Weights of a small image embedding model: moe soft, patch size [8, 8].
Rows from block 2 of a small image embedding model, named by matrix and row number. Rows with one number belong to one neuron. Each number is 500 + 25 x the weight over its row's rms, rounded and kept within 0 to 999. All counts start at 0. Numbers have three digits each.
After each neuron's rows are labels from the 100 images, of 14976, where the neuron reaches its highest value: "top examples" is what is common among them. Only what is clearly more common there than usual is listed. The data: drawn small creatures on textured ground. In brackets: how many of the 100.
# fc1: MLP up (model.blocks.2.mlp.fc1.weight, 1536x512), inputs 342-511
# fc2: MLP down (model.blocks.2.mlp.fc2.weight, 512x1536, transposed), outputs 342-511

fc1.95:469496499501472490517537524456506488481525497520495474514506462479445481493482510502516493501507452495503503479508478529486503528490523470531501478528573515512502440527420531495476515478520519560482510512481467542492509483469478535478488536452500526544548516511494501461505494487490508484471489473516530530474502473529482503437461502503506517529511514499517507516502483490543495518511498421487521524513454529496476524476481503473502486539488492437483466457506443473524516490493475506454495467529483497497518481
fc2.95:452543490475519472439501523508507520467473477481509512505521552529508532492524465518494485476481486481506435530468497488522504494510476542529459522500525473504527506463495491516489510479502499440517520528490482482541510491512505483508507461521460529522480490515462492518510504482514493523527475532545471512535485466464447519522505509513493481489530486522522505473534501524515493511477499571496494524473462530490532490584534551523516511489529501526492513528539514504480536490513475531519542493461497529474500468
top examples: teal (88)

fc1.652:516544475511481459442519511511517538481514494499510488492506487506509495477520510513496426496511499512495476505469487512493487520504483529468486566466482497499482492520575525478514484527488512493476474477499498499470520533503524516549506502485521495494479490468527506541536517506558482500497468509516492511499509524539515473481449479517534480533481494489505484520529526499486495489497508464503497480452539465489496524543497507489520532510528485520467468503506486489481482483522516517515516466517530524501508526
fc2.652:504535538471520488518480497486477474512496529500493536548473501473460485464529506520466556492468539500482493497548502518438468468477509484505550508550539487504499519502508496506517532486498512467524517491441532475511470480500493502484481486474519522508491489519516525487548458485488490483478554515494489524483475500481493507490493511499494540507517485489471458525532529539461495473497464508515443485496463483498518508510472497491482513455480491478510526495482507470443518502500457506482504546513454467513522534
top examples: brown (50)

fc1.766:518512479500489518545450527528516522494500455492483514478521502527460471512460531499539543508531499513540509480501500512517499511528471526515522516534488492529508469510492469461524542507519510489488514496544490518485527516490498504508516526501494483515486450476478502484483494530469533495480488451491512525473502480492438547476504469500465466535539492510518529520500510509483504493539539469509490531492522495500509493516519479476488538501499488482484483489509514474550470511466507459514502483499422540480475473
fc2.766:467504486476511503473490499504474513461475488447436497493526526500484503487499490462499525449471512488528500470489520476494526501488505517524471494513526522439491502500495506534480475515476498484477502478518489492507512515496509526525477488552494561471503504488522521513518489474508483493535494518457523501496548507509511527503465560532480524526512589470509460456490474500509512510516505489492528464457551469522521516517537494479474446537492529482489540491538544516552520485507523499495514475481525537505514520
top examples: purple (88)

fc1.570:542474486466488532481510538530522452512481490520526497492474474506510478528491534466531491518486528514466524539462518508525522485440505532477495506531502522470489527485477484528478534497513467512545506490501477499458531482482498481475503510512537538492518494471477530472479479524536490489500513465548520505481524529483509521472519480522480532499521457521544502511491520506489512481466504471497503434433487491533495491486520504492532532492492529513521526455518524460505494480533528537505527539470526512525507485
fc2.570:505510541538470525450512501491516519470542546468482510478566507464485514507535510474476515543488511504513511437507496536463497460525501508481503485498523501546467520507527515507541482492502522495537458524502504477508476525520472519430515503475515538491479507518469463517521519497450495510457473505466501542460493466487531532467535488483504498484512497468492519510503513540456494485528503504542534502491518484474508488477468536531488466483477496531517491546487532519476522483555511489504492486512502474473483517
top examples: grey (63)

fc1.571:535486499492530515526495559513470507531461520522459497518465471504530486443496466518498485498448479501513482489495491476525462514515516505508491490558503499504504525480527530475472506508560519444540527514506542480489535475505507525508498515530499511495479511505495502474512488498474465483509531478477489490440492538507523529489532496457484481526515511493431473486501541481479476524529554546479504457508522480541532492556548487500506505454537490505496545508454514531512529504520479482493506493452501466480515525
fc2.571:485506473520456492488534486521518550467519567514505504435467491456485485522503505465524509519496471494490522532501514477493507496485525496499481467485509501524455445499512476472542580486458475541469510499538502502456464497484483499503499496478517495466482477506497493483476482535503489509480498486471507509497560507524509564520519586468493507500512427478477526479462550487503464458495483514482506501491505516484483514467484491483499519470508535516535520535515506523503526488457466473503532509495488473532514468
top examples: red (94); plain (51)

fc1.642:542485501504461483518511490503471474529476484457488547516512511513452527494510511505481530509484473508501477514479513524535527512489479523490486490487515556478515488469528439434495499466492526572476497491506494487540478525488510466507465440484497513495521521549486505524499463519505473521505516490560521534458524463495500492507503509479457474458501563510460509518496481498494509500558525451516476529491537507508531448500522494482491470525483503471550496475495487503481512505506505503495522494493493492476487528
fc2.642:516569486511514504508496521518525490483507549548493508487443517482527465444534502490500469513510478543498462459506475502465472515577517483446446520488479531519485515488480523470517476489509525497523510536502510531458514460500496502468538523526491520487509521528508499487497467492499506514500516525533502498516485450472485484510497481538478485471510465524503452490516501508476485515503494508504505480507485537533523553511545459486494524490553512517476544533462523518543495524444522506508487518509487467495548457
top examples: pink (98)

fc1.345:528495503506525553523529526525474504491484503533452507503533490521491532510478526523483497470531505515490490509463480507480517511526516526478499518477518489485504483529515513536468508470478565473465519470482530469470514510528543518500504492503527528507527507502467490489505489505492441506511533483514478488485514510492526494526517512487474494485486487495485495504493479453499513512487451492437482441527520522546510528462486456480497524468462531488509557434463484487526492493492463509530535486473538499553486478
fc2.345:475482496462488519491499474532508492526481490531517515491495535450470552539462482502486481492553487488522538512519493516490566490509499511520497530500535479512479484535508508478512479489526452497525508498488482539518537480509467429485532488524471541478471503513485514468502481472501536505507452517510528492508457546466478505432538444498519502543505532479505490499508498470498493486494478482527502491531482504453476522491468529518537469518504539509504469479485470499480473538461483492436470528502497507490500494
top examples: white (48); teal (44)

fc1.371:466479527513483501515485460474529487478540536496460522488477513461452480532562531473544483513482526465509524495474509514518535547479521480486456526528510489522535502489507504486494482444468488488477513499543502495470553540482503531495477492496484480512507506488486526492489552493531539479460463503548569554486472576458487502457428488543507514543484516454437477528487492479484494505470501468528580508483491544489486475549517469507473501519513517503530521496493510462503480490533501499469482524501512513521504471
fc2.371:524484528523505483453486420485515467484511554490503546501473499495495532509551474489520517469521549517544501487453509487514484508486531524507504505486467513440523518515510533477513533497532505504493500520504503507518511494492506504511545490485508498505483548514528496467558452472468538515498532517497508503497465489470469515474485505499495502517466503536479508486528473512513516512507550448517509494466472456530497492495492494496500445509550506516452502481492492495483503483446497557494486511538512507537494478
top examples: pink (83)

fc1.94:560529460537499497511510482472498506494520484487501472528507484461476481471519498504472507493478471472507494484507458523480525467483522423523452480483513550480507512493520458463488492473471486483550522478489500507518490486509555502494540525478483485482500519476519541522518501489506492559458487501500492528466493485498500505499501514526516465533481455527481514480478494508533490516531470530544549530480506496511468479532498453544497486538545534554535501519478550559542480520567497521532483478542499506501478492
fc2.94:499460470535504434514472497512506505487493520508492493488487491512515512501445490474523488516541486461496510505492509460480509476453495559490484516488471501491467494514490563505530529527478514502462456519493548531502455499516515479533476475521495486478555514464512436485494532479442455485529545527526503478462535511484533504503455550481504496467518500544531511474468532473467516503520522451469507460551513500515509526463488523508498504503495514515526535515544528493494491478503486504528524500499508491475511478
top examples: purple (83)

fc1.270:473508488481466501469518558523530538497489550561518504472473473461480478488477526482495522513500463466534506515525489479485493543511531495490452499477509520484513517477502522551500520491493457539472474504492527470526485493507508488486474504456510478515486499498538479501487514471489503473448539535521477487516532467508481496522529509459505419479500448502494531477535502490495538493505476515503517506490503519537500504510500504490539480472524536517482496551495509489510470472485523505480462475510472472458527509
fc2.270:554483528508508505509513462531487501477521504448492499503474519508493506519513519515519477503481519509519524502491518472488499491448502528482544496488559500520493536522486492462485544451525526484498499436491521524532498495533480466505447484492505553491500525509503510501519545510500514515470511499496509487482454541485503466517513468495510505494514491495490497514541520504534486507504516490541535476497539451484545507475481516498454469471481480528510498496489485508475512494539532489469474535518522481500474496
top examples: grey (98); scaly (37)

fc1.101:479428529511510533514469525491497497545455479503452521491507446490538533507470517528482475515543508519539524470536452451465495512493498469492456495458448536461520487495497537514483511481558511518482558522444512503501489462469488506474509537497498476496477460517466535469517513503515516506477494527469517533524490535517466496508484504434488453521526532483481497497506484526465515523509523466498478499479496471484472481527513520499481519443515496498489519507500505500479452509469517501543520458494494506495527517
fc2.101:478478510522527526485482535488501514520495459497534513505488528486513513474518481496508517479458500510517550493494516494518527504467508495481540509470499470500501522455462527471457512476461461516530505484475511486508494528521495503488491504468517501539443536502551487472555472520479467521511514516452533515513496462525550458487566498505550506485502500470479549516504501483522500509486516478493526511516536468503520496440482520498536470503507484513517503451533558458483538500467485499511488478498505549509467512
top examples: red (97)

fc1.720:511479523520472506512526486486514513491486532509525507510494565489520537509571507485503518502504457469507489488493508512468533481508461469462472554520515475489518476477480494497519520493510466513499526502481429543494475497557513476518508540491489517493502488467477500495543534492524494511507481501503535482464515479493514507480500551558505495470523483490482487512523514464502477471497502464492484508522495551521494505550541486483500503478479470507492483491491470447534528563543446516503549515512503476473504528
fc2.720:505531461454475551485498510516506475463523467535520527505500485500473499549525534547492490514526524514489533547500510490493517507484541516462504523571513478502523505508522519490497519494511517488493556512508546506534529507508495549518501461524511458472508526513497522504472459500463490474509488456542513511539486486453523492520448535465491458490500508489536501507496480521489521527515479469506483463523494486549493505477453526496448508503494508498524500504505505539494461478547544482539529509467473483483475448
top examples: grey (74)

fc1.391:486467555508510476482503516523487549464475455496502524508534493507537509474512509470516507495519485475499527500499467491531526490460498518556480499479517505493512427459568486482527494433477483509554490521525469475483480512524469530456505494521492508504505455505488512464499480505516522516504503519484505519475512531474532483439528479486509491495476508513467539527500500522487517482513494396482500460507473514523480526530531525473457495542480513509498483484463469466481492498551511479506481478507480511512511510
fc2.391:472505455496526502446488500550509485509449520550525503481509500480465532540490507464503482496468531493510515474475494494503503483507549486499484519492475508496478492504465531545532516524519497474491502463523470528483500481493527499533531463524506494514494478518532512477519493477495491518469507507492537456527468465506499467555533533508480521522531482465537480456472496491534524497489562535524503548513464499488534493553469514464496448526527501463515479531471576523482479506478492524463534494484523494499493466
top examples: teal (58)

fc1.573:439462494467511443522557500511508461518495525508486504469472462471477464529526529507510469448490523510510509478508505534519447537527507474516539494491494520519544492466526512498494509504502512520557498515542479507489499488486520497509502534538491477519506495486444496470493474514547468497520463496515504505539488433500510487537467515521503488497506517495516532533486478546497506555488523453511489511532496497534477526504510544507485454467502517495498491473508513513546538478483496485491493490490498538511482513
fc2.573:499525518502526467500522497510485502470520502518482490480527477510509481448504497477534496518537465534485521476524482505473482489499498494555521457524441493516476513521514483497510476505492529494488498451440483495506461472498473475489512487488513519463481564541507497501537511497477465492517504493553485504505525498487532538522477530472496511529468460550526520483493480518515440469531516523502511511524496493473556487477453538543465532525487521459468523493467458475509478519472522501508506478509469507500520522
top examples: purple (37)

fc1.747:488506477477496518513488482520506508501425520555477501525515515454497498513481506482537450530557539481519502509463489519487493505497491495465484477534505462492472515513528486514487539535515529505487489505504518455507510454489460506520500521461563492485512537482488509538501527505494478545519529475497464495502519508459474483490494479515458484513529510470517477483482481510510474468477497502479457525504523512525490543526529484513497534448519475465517492484508508519466486503515501457464448507506493515529492471
fc2.747:481494510498509480524506462513508483526520515479559511467525485494482487501531486537492543482469509509472533494514514490510505518504493496512474492480505480530517475457514505500516487538468484497485527496502477449469472481520547506548484469517445493459506530502494498487550499485495481547491456490508465533530474521494511498499534509489487512503461484514499491482533526455521526521538469523474508533514487496510467532506485503489502509512541534445501521492553479471500497502492549508490508487472515518503533483
top examples: teal (65)

fc1.31:478505543518523515459495475492466458502491485474495492506495455500475528485456483515472498493499559510487462530488488487531516487535503534477499499519511518517495503507505476535499488489477511509500487514453472463490489499557462458526488507533519524465506544494495577516498523489482498504495493483484461510491483486464575506518541497449556573507522492502472493509473505502534465462489524515531517493529536503533513506505548500496513493505520517505490501546498521491460491497516506513503469494492506510527493473
fc2.31:526519534479502544513510497459503482482513457462463490536525499488514505489523460520508519474499448476498524490478506456452522471496452485534490483492481512514479520526483507492496478454503520462514501491488509500487469503492502479493520513498538544501513505520512463484498496492552474548471477505464489511468473483505536490476498453500535507530484470498527501533507505479541491476486488528508554541461480517501500545504461519489499493477509467497502470522491488503528487482516532503520479545468556512461489508
top examples: green (79)

fc1.314:538534487485512481495492509523524534528494507477534502535519512467492533543526493466514463513531484500494510516508510523477523494443500524512518504457535539467515514483503474535505489559512495455478433493499517492513540523489501472510492493491484495513504542476515527508459495496519543492527537493508458542470495536475523461509536516520513494470531503452517515487518517502494489536526471464519458491471467534536494499523509531549458461536527483533534540504514484506518517474523521496521462496514460514481548487
fc2.314:505444511513471487522491477494533499496494479511455485502486475498498517480482464540478507508507531467516471502522493476511476561442464507475515501491526459545505540484474528489544487522482506530503509483487520509531487490483478504501491510498523504502509463493473529512500488498497456463456486519533495484522483506491509454572538446511457497482494502500499501524486482488493496480500494501520513523519506529469487544476431466503463515514491508505531448453545546496449474523499474514504492523531509477532502525
top examples: teal (86)

fc1.431:488487476530519484429491501534502481487473524515501524461508531508489530488503493512500507512506476503534520541504503516544530498535504484521494485493493500529514496468539467496508474480521517567529507476489522505495511473504497509483535481495523490527483439518524488492528525492463518498472530534504509533527494497468470515486495517465515509488522543530495479508496496491527505515502540522481541511465518481496518512465494467501458561467514490498524568531538489483516514479526470482493495494512477562532500526
fc2.431:469523514508499495527533528513499488493531504501494508508502539499529486550487492485531504512493533483481499452500514488498484493500528456522525520503541514519541482498467478480548508515486494487475504465498523518461501492544525522534506494524520490460456514494465507495529526469544500449516508487522492471488483473493533452450484440517462503521472505474510491531466517483547500495470482537510490487480473503544482452553491515480477466521497484511494494520447535523488482496532509510501545516484482495500503471
top examples: teal (36); dragonfly (34); white (29)

fc1.387:491507481488533521505535488528494524437479535499487501477482512477530560499478513499497487496499539492563456507491457478524535470457551450501561478493492482517508498502519442550477502536492497515457469478504489526490525489506520502488535476501530522474513547479444471496525490481536500513520474454514469530470528471479477480518461469484520497532545517522457492538444505501556539474467478517498496475489513521523464510493519475514460525517487505516482563539529464463531453520435472511511461531500528503515504484
fc2.387:500491504509476501502475486497520518510498470482507509514536498499498492501497503478508506504541508497525522555551506498517493494538547504481503500491443521545478539503504467500499496512444512506495531476476550485556508490486500475525483500539504484525509485518475468537500496478546540525498537526506498531487508464508505490493544567526488560527474519495499480459441449520479490519496521510500553482511524501475512525467536471493512500547486464501545475509526538551457525485447449438504523488504501509550517528
top examples: teal (100)

fc1.104:479527466495504477494477499499534540511484462521523482490514471491501487529553483472544465478539494490488474505484495510484504515519464486491493496497528496498545500505476473497504492457508506504525472503484445523503537478468489485518465513548513518504504490503442490514512527536479499519500485506465489485472510508488510514487460473519492530497519508524510548463470544478547500501489510505489456533501496495490463535468483463481482488509501538484462493503543499521512501516487465479483492440491482490531471503
fc2.104:538507522457467481487491509499526508469517469530486481488557510487503496465483513528552520470469501487494535421488508501512528492488524522530502517488518488507469464575463527522517483490500529455475523523496459470495554513479507547529519454492511483503503430503526478466487494478479442441499476508524504492513490502528499496471493500477496481478481525500484490502534544486514579488501463464479513519476473513486526483487500509526442473523539506491555475496528532520552528457493497506447526487491525486488514510
top examples: purple (99); jellyfish (28)

fc1.499:471486533518495497534525472513506507528503502523458543483511503522483506480508499496528539530482449482532512511560485496500503458531499528507510493481479484551480503500521497517478499486524504474511487457470502448525476503450496507482505494510509484505499511480533521490482565471451505555520476472513506528508496466491516514492516497492506479488524520526537457542451461491518507534507507490568510528501558501483516548510488527521567483479527507537505495474497522488499531512489474479526488533481539497503483482
fc2.499:491518472468485499486512536436493528532535495438460509519498492532498495495493485477469484522520539482460475450463512518529509510493507460483464494494525511481473493522458477510521469533493500503510475503507492533500529476511549513480487506493465486489500484550495498456515471504540497459498519455504462509526444545506486509510522524506531529503504543538537539475486506543475490523461497473530549500495508481521486492509533465509503482498499515490468492488491468525503516524549505520495530519522508529510506464
top examples: grey (73)

fc1.283:538484528543532530497480519489524513533522519501518509447480483538487550485504505489489469513526494482469522501506514462510488526493530469507500544478503474545525459491535517510532505550563554493538506500451515527535500505516510500530516484498450493562531486514543496535490506490513509549512496495511493476511522487494450502497467544534496488472479505490482444474499511485470498485516494540483489469519503528478512487496495519532487530460448465538497499492496488498514509527462497516453500494528505503510519549
fc2.283:494473536466476477527538483517508511518526524465479492491476517498521492495534506475491515456531498526475486503482507523487504490492485488476507491513468521498511514520515506494505491504513545535487480505492468495531487478485512492501493546550516518535511509459448488510487502506534493450548555469461513512548494509491495482484485505530525515483482494472468483486495508462488519478493444500572478500478509486529512445524480530464524516498535568555540514507466476514513428500438520509475509543496462484546494484
top examples: brown (45); yellow (35)

fc1.48:531528462541498512508512494487483483507498472465501499546496476522510492491518476513469475512517507514512502520453522483500509473530476485457497479482464562534539517518523480490557507523518510501505561500500552547520498517506531458487530489539497532503501522512533524492465517510520527497511466440517522507482495553529476504515509471496516499439503456506522485445466471503499485498506527552459557542511501488526489521494479500492512452501494480561530490503531485428503483508503535492525490535440517458482574503
fc2.48:542505504519495503528518525546519516470475506499526488492470539476523554481476541517520568477464489501488529468487490557494476503531483485515506480502482478561453478527519550514475456474512503465522462492519462505475509530524464516493503527485474484493466495489489491515467511460491477475492506533516449494534541492512534481488465510517488502515467520478506560520510551508512490535475507491510487457499498483436483473497500487479544556466480520498485495475501470491477464539499493505534524472514484480520522513
top examples: white (79)

fc1.492:551487506492550490495474490498521543473500523486485555454486486466500518451500490538537523526484497510499463457453531485534493520514536519500516450496487502522486530546532509510460545525493532498485539493517478483508520489559502490471498492497509478468526516524527502528519508460507525484483476526485475512441509459500527481506501458550507471496481523490482508503495456492440475517501527513505505510542517501486483554520517528498477494490526478484497529412459478464500468549487478548452488503516514516512489503
fc2.492:533516535504529512537479492525463439468498455466487537475531490485481513489475444528547473537516494510509462495493492493498493553534454492488533481530477487485477456521463520499466476498468508467501523476527479470433515449505524544514502495513474465502530513501504535526480556504507491533527504517491512475509460481516457481534515449506467503487463541482500540513482480477498505470486511467510516503504468482515469468539497495497486466514485478497502513501553501497464485476508542494503521482499529533443525519
top examples: pink (100)

fc1.191:488490504492497466535464479452501536494517545543561488496506518482482526504500497517515472510504500446488559526516528515500509489491532524504490482501519501509506448479468534530484510488558520512533463485496519540497550507490503505484510506495503519494485477458528557515518465482505519488501484547506516514501514466506519486518435517491524516490495531502543472490481538441481519545476502502518542494519501495473518518541510473524503502477477514472510520518485520470487490499532492458546517541482452491500496512
fc2.191:520505479513484535552512499500495476455502498454494488478493465520477497547501522544478514518486508500520518516483491515508512493451495488496486489497512491459506504540517486498546468485458455507487497505498528499484526476471514512443520479548491472469489513458500527506519483517490534488495527530494495525533483478447500471491505478520460466522500519504492508536512518490478540502552493509537455505487459504490472474490484537543510500524501486523452478535464510494536511475510515510536497525528473517500533531
top examples: grey (70)

fc1.557:480510522493533487446507523481460492523478514465465468494486492547467504573471531498496480531525507476495487533494538505528485451505497449519488462479524482506486474541504493502511503505485540517514504503543537498535496524518500503485496469507510482501502531509475482528495505487504489510507487506504454527533479475484506506502470516530472457538496496523538479497496496514524468456478514502507528521502489514500479552488479469469482533466513460514543520526538510517512539471501520440534478532499465520448510495
fc2.557:501520501469484480497486518477530495521504504496493516458483466544511517518517546490547511475509496549489513483485523498508469492496510460471554508468447487489534524507510488522433517501484498494531499480437492493496502500459504519505548532496512511441487482517505507489538519453497510515508468485532523469460514535508485527502528501484508526499503514510508477538519517497514458510489532515483522516455499491510528506480493510541503530496534501506494478582466507487486458542465483485510500504457499523512492512
top examples: green (79)

fc1.180:530455477520515489505454521526450471528475470525508473528513480473472477452488538515517508482487519472496508511468539493518527528479473480532461496476530504504492501535483418540437476509538502531478492469510515476510520462506496504556503524517480508437501529483516495469517486458464471502501466512530495520487501531524519488519474476486519505504533494529509491500523494535524536502483521548480503517539542483510491504467507486523501513540494505470482523495545497484533495467532522539460506476528461494490541557
fc2.180:518496452492488470515468506529476514505522499469486458502516487536535506484505456532524476471498483485525485554519451492478539515521467474486516483492497477503529491532539500511531502513486484508484467535490485512543454505519463507472460492500535488486528482498466511510502492506511477491484508519473534532530513517510532500478566462502498502498471525512502515501535515481486521507490504480495497525490504551507480520502513522458498466496486475461496496515440443510532509515475511471538454534454567513530534457
top examples: green (51); red (47)

fc1.422:476516436520514458494494470515511515497520515511460500506491475503514518475541487539511496487492531469554473512506511483452509479490469513471512528506458499473529461453481521504497480535487509484493493516528518484502491539457501532476517493498487442514492531548508447473506518523476455465524525506493455476561501484496476518535495525486508477539512481481524517481526481510489508509535465539477535504510498482473515507514523487505443474484497434499555464530489509532484530516491506526512491496510465520567500500
fc2.422:527500509482517465527539479511474470536534537494493520561515523508529477479504528464489528467505509508443502497523488486527534482549488497548516438498533522513526505536480511500529492486492460450516525460490529503500488460538519500492512503504505485507495507455481548498529475483414554508505482486499508547466527477493500509508515503505511513518497515529525492473495503470489485507482554436510503512507498482534479523498551501518508520509497500441490495508519486482489523481514481500476504526516522481512514505
top examples: grey (29); white (26); blue (25)

fc1.47:538519531467471550485536488483544483533485475522476530464489480495524485499532495523495473484495472518481506517518491507540488498479483482496469455506467500536524474486509510404538525474524450506534494556490485539508523501507470462511507494496515540507519470537506499567494458536497533506503474491472494512457509468515479540479481552503504515506482515551487519486483466512499491497494512519503538485444495517472478508495532524505482475539508518527529506512554507526479540503467523488515487484530544478491486517
fc2.47:539525459496495482511478481514530515513483543502486472515524509501490528486477500501504484446500487531517505508507518536552495460480533523472497528507535515473483492508507480465458499496481502506534513471498486487544523478530466465450540517546559511512462509500492459529508473494452492460522512476545495503479526496523507560466478495474524490470520483535477498422500482490536509492521500483546494588457511473524522469471516557523497450461503476481462529498504473475521550505472536524493504491513459506498496512
top examples: green (92)

fc1.712:459468539497516479529473501505516464457491510470493522522498493464486469515487490509545481491479510520557539545465489494485534509478506531533534487516487517434504512529551494527517506497488498489518474520513492505529494439500524463489509499545514542463501489546525451501525537498469508461529479495503522509455497502491488487543535503457476489542479502488472505523482500493441484527462491498474546509459480527486492510490445479447492472488472475511513465497500513508470482499523505524541507501496494526495493486
fc2.712:493479506493474502504495465494480463477497519533517499507487507561506507458527534500530486501543509515489527456507493528530506524490500483483459482493502476465512505451501458543514477507516512505503529503544441491488501516495464499514532493467529516535546478480527534483507495503510458534487514544556510505548504541479465512502460480492498512501465517500499510513585466493511449500546493509541495452524533484439542479479463495527497500509485491499509530474516516492502525484467512475510472457506497476517502495
top examples: purple (85)

fc1.38:499475484476519493510484421498495516514498502512446511500525511479497467499526489499491519536497504499532489524508513523503548486496489506519472505511495482521533515470507491530530512521505508450523512478497544479463485524430481541473475507533507500474474523473512505500518530521520468484506486490517500498490530509514521499485496545511474495464473563526512503429509499525533512489519513471496486533489538524509515475520499528458524519491473534513498525544460528496506471511515486472521523507529451469485486548
fc2.38:516534541527480543502490510530499477479490461524500522483550472491491463504509510460520482481512515490496495491490496528517495512508498498478500506469538453460474514514549507469497469485482467513498491496461465499510516499509519476475507522482460508504548488532514482474528507521519475534452538484474479543508441513508514481508517508511498516518480495478465497530472535506520515426537443499474488520517511469504497556475493506539455483483513453483500500502530468517497523520515482504475516464512531520474501458
top examples: pink (76)

fc1.82:501512472495482545513493512462497483496510541506473506516518567494426501494551517511505486513509472498474504542502516518498460446493479511503501495529497478537488539469535487484504501494495525522500494505540524470415491496467507482482505522499500497476476507491543500537488517497496500448487526494523488513514519499484483457530498519478517482519506534494491479471521539509487459509543488519464522540486469506496454475437490448509508501499518564487515519504468530496472523527507483507527464505518483501508500450
fc2.82:477514556520476495504516492490481475529513483540476509495498473504517500476509527468561468484456483470507479511488492517527506509492491508525528498464521539503526515495479509530506500488541507507517485486490520520503530470477491540510508545516521510516500483536480512477483510474517492498468505521505511498466523461488535502499480509523548497514525527486484490534503540492475537495532496468542492496465457498513478469516457480470473459508526493511484505502489513483476503514501475524476459506502501467565471472
top examples: purple (95)

fc1.179:515474550490492516517461508519485487524529531515450501496518440479492507523480454480501517531495468500485487490482517479457520509502491501473498500567501460501512523552519482511513499496526492520510474495499499519455474484456465489466522452456493514504517536531511504494486474527515538515544530517469484507480525474513503469513530513546505513531498503472504471528511485519468512468515472502465489537487475499466506511515460528538474529491476497513528493508528487521490514506533461531495534490547464494465537513
fc2.179:527509483511504469555536527498493547510501482503488523529509508458503476532514492485461481484496497518518503482494513485469489490470481487506471508466498482472469467498540504512492493520473500495504506487499491531514500516486501513518508508513515495495530477468524537494494495478462493512516445526543481512502486479530477485522453544487544465434467497556471470503514535484529472488514501470451545467518516530516474504485516508511494525505494511533514513513470475514523481495508451458452522507511530509504516491
top examples: brown (97)

fc1.34:526542507486460511451523545510528506465486531483526552480516464488498477470471532543493489536473510487520487509474516523513545511457515487485513501500498584514504469522506446494509468551496507490497532475473523504485490504518514504503518530502506494514477479546525520469467517496484493500515508468483503520499471506512535508485538499537490487517486498555506523494509488518434497496471481540509507501506525549513512501524536493516558501530541499488470521496528495534499512515480489477508502515479464511480515547
fc2.34:531502493495474501511497504503490486503489454525475513508467506489472513529485477468491496503535501510511492529501564478504518522461501500466549502510486494505495477487549500542504503513539477536485491540521500496474510511499514476468486476508493496514504484514470487509550527503506490487530519473498439488523469526513458546465513509508506559511521447504509517514536511473515506504521520438453520492495468496498534508450491485484489489491482516495525490485458507525495516473510484534487467483461498499488505501
top examples: grey (52); pink (42)

fc1.188:515467484508495530553507481490491453509494502478464516506460469496485530527512474523526492513472523493462518474506540514461526530465468445503505483531447503463508502493525527458508515509482499495494517512498518498517528469541491497534498543503465488507467504542494464521538493493525474485473501520460508543524529470495504510534520484502519503516460480513472482515505520510497469529508517470532473478484525455484504452512520509487472498528468488515488506481538512501508459475535454496474540495530499485494502487
fc2.188:471497511518472525490500498528515500474467509474527509499509486554530435481501474545445476488514469508477503491472493532542502519519556527498535514474526501519490506507515522487479529515496481502540464485547469504498505491460484522517462502458503478453522478422427501493496489511477541520489508502511502514527524492537490559496514447518492513470497494567502459504481467497512509477537498526503503470538506508500493485480454497510532483475495480503520491480502508487472513492529450526508464446481481480469483527
top examples: green (58)

fc1.653:522510498478484543481475502484503508550487486486465469501474498510447540492558476472478489538508488521479516483486505534483479470484529535537526544465460476527519458468489522547516461496447525482539496491517535526503531491521449526444514533500495522514484466499527532460479502488522519492508486483465494524507505509463511495508464519471464518484475502523504511516540512534509502536515475447462491529496463465520474494492469473515488506508481487475489503495518503525470462476500518492495488498481466495486511502
fc2.653:537486510528513512508489487508498491434507516500491522485502529487510526507484517478482483492487453455522501536494477506466552527521499537498502505514493535498511532548481506495480515514506500496468515472536505498502475483479468516510494463503527511492477504498471531550497543472498522467458506554509512515542503510528464468502488480515521510519532507505468484458467501501478497493533515507476475507443474518465491512538493557486501449485495481504526499491511500478483489510485514549517478488540523490506500480
top examples: white (53)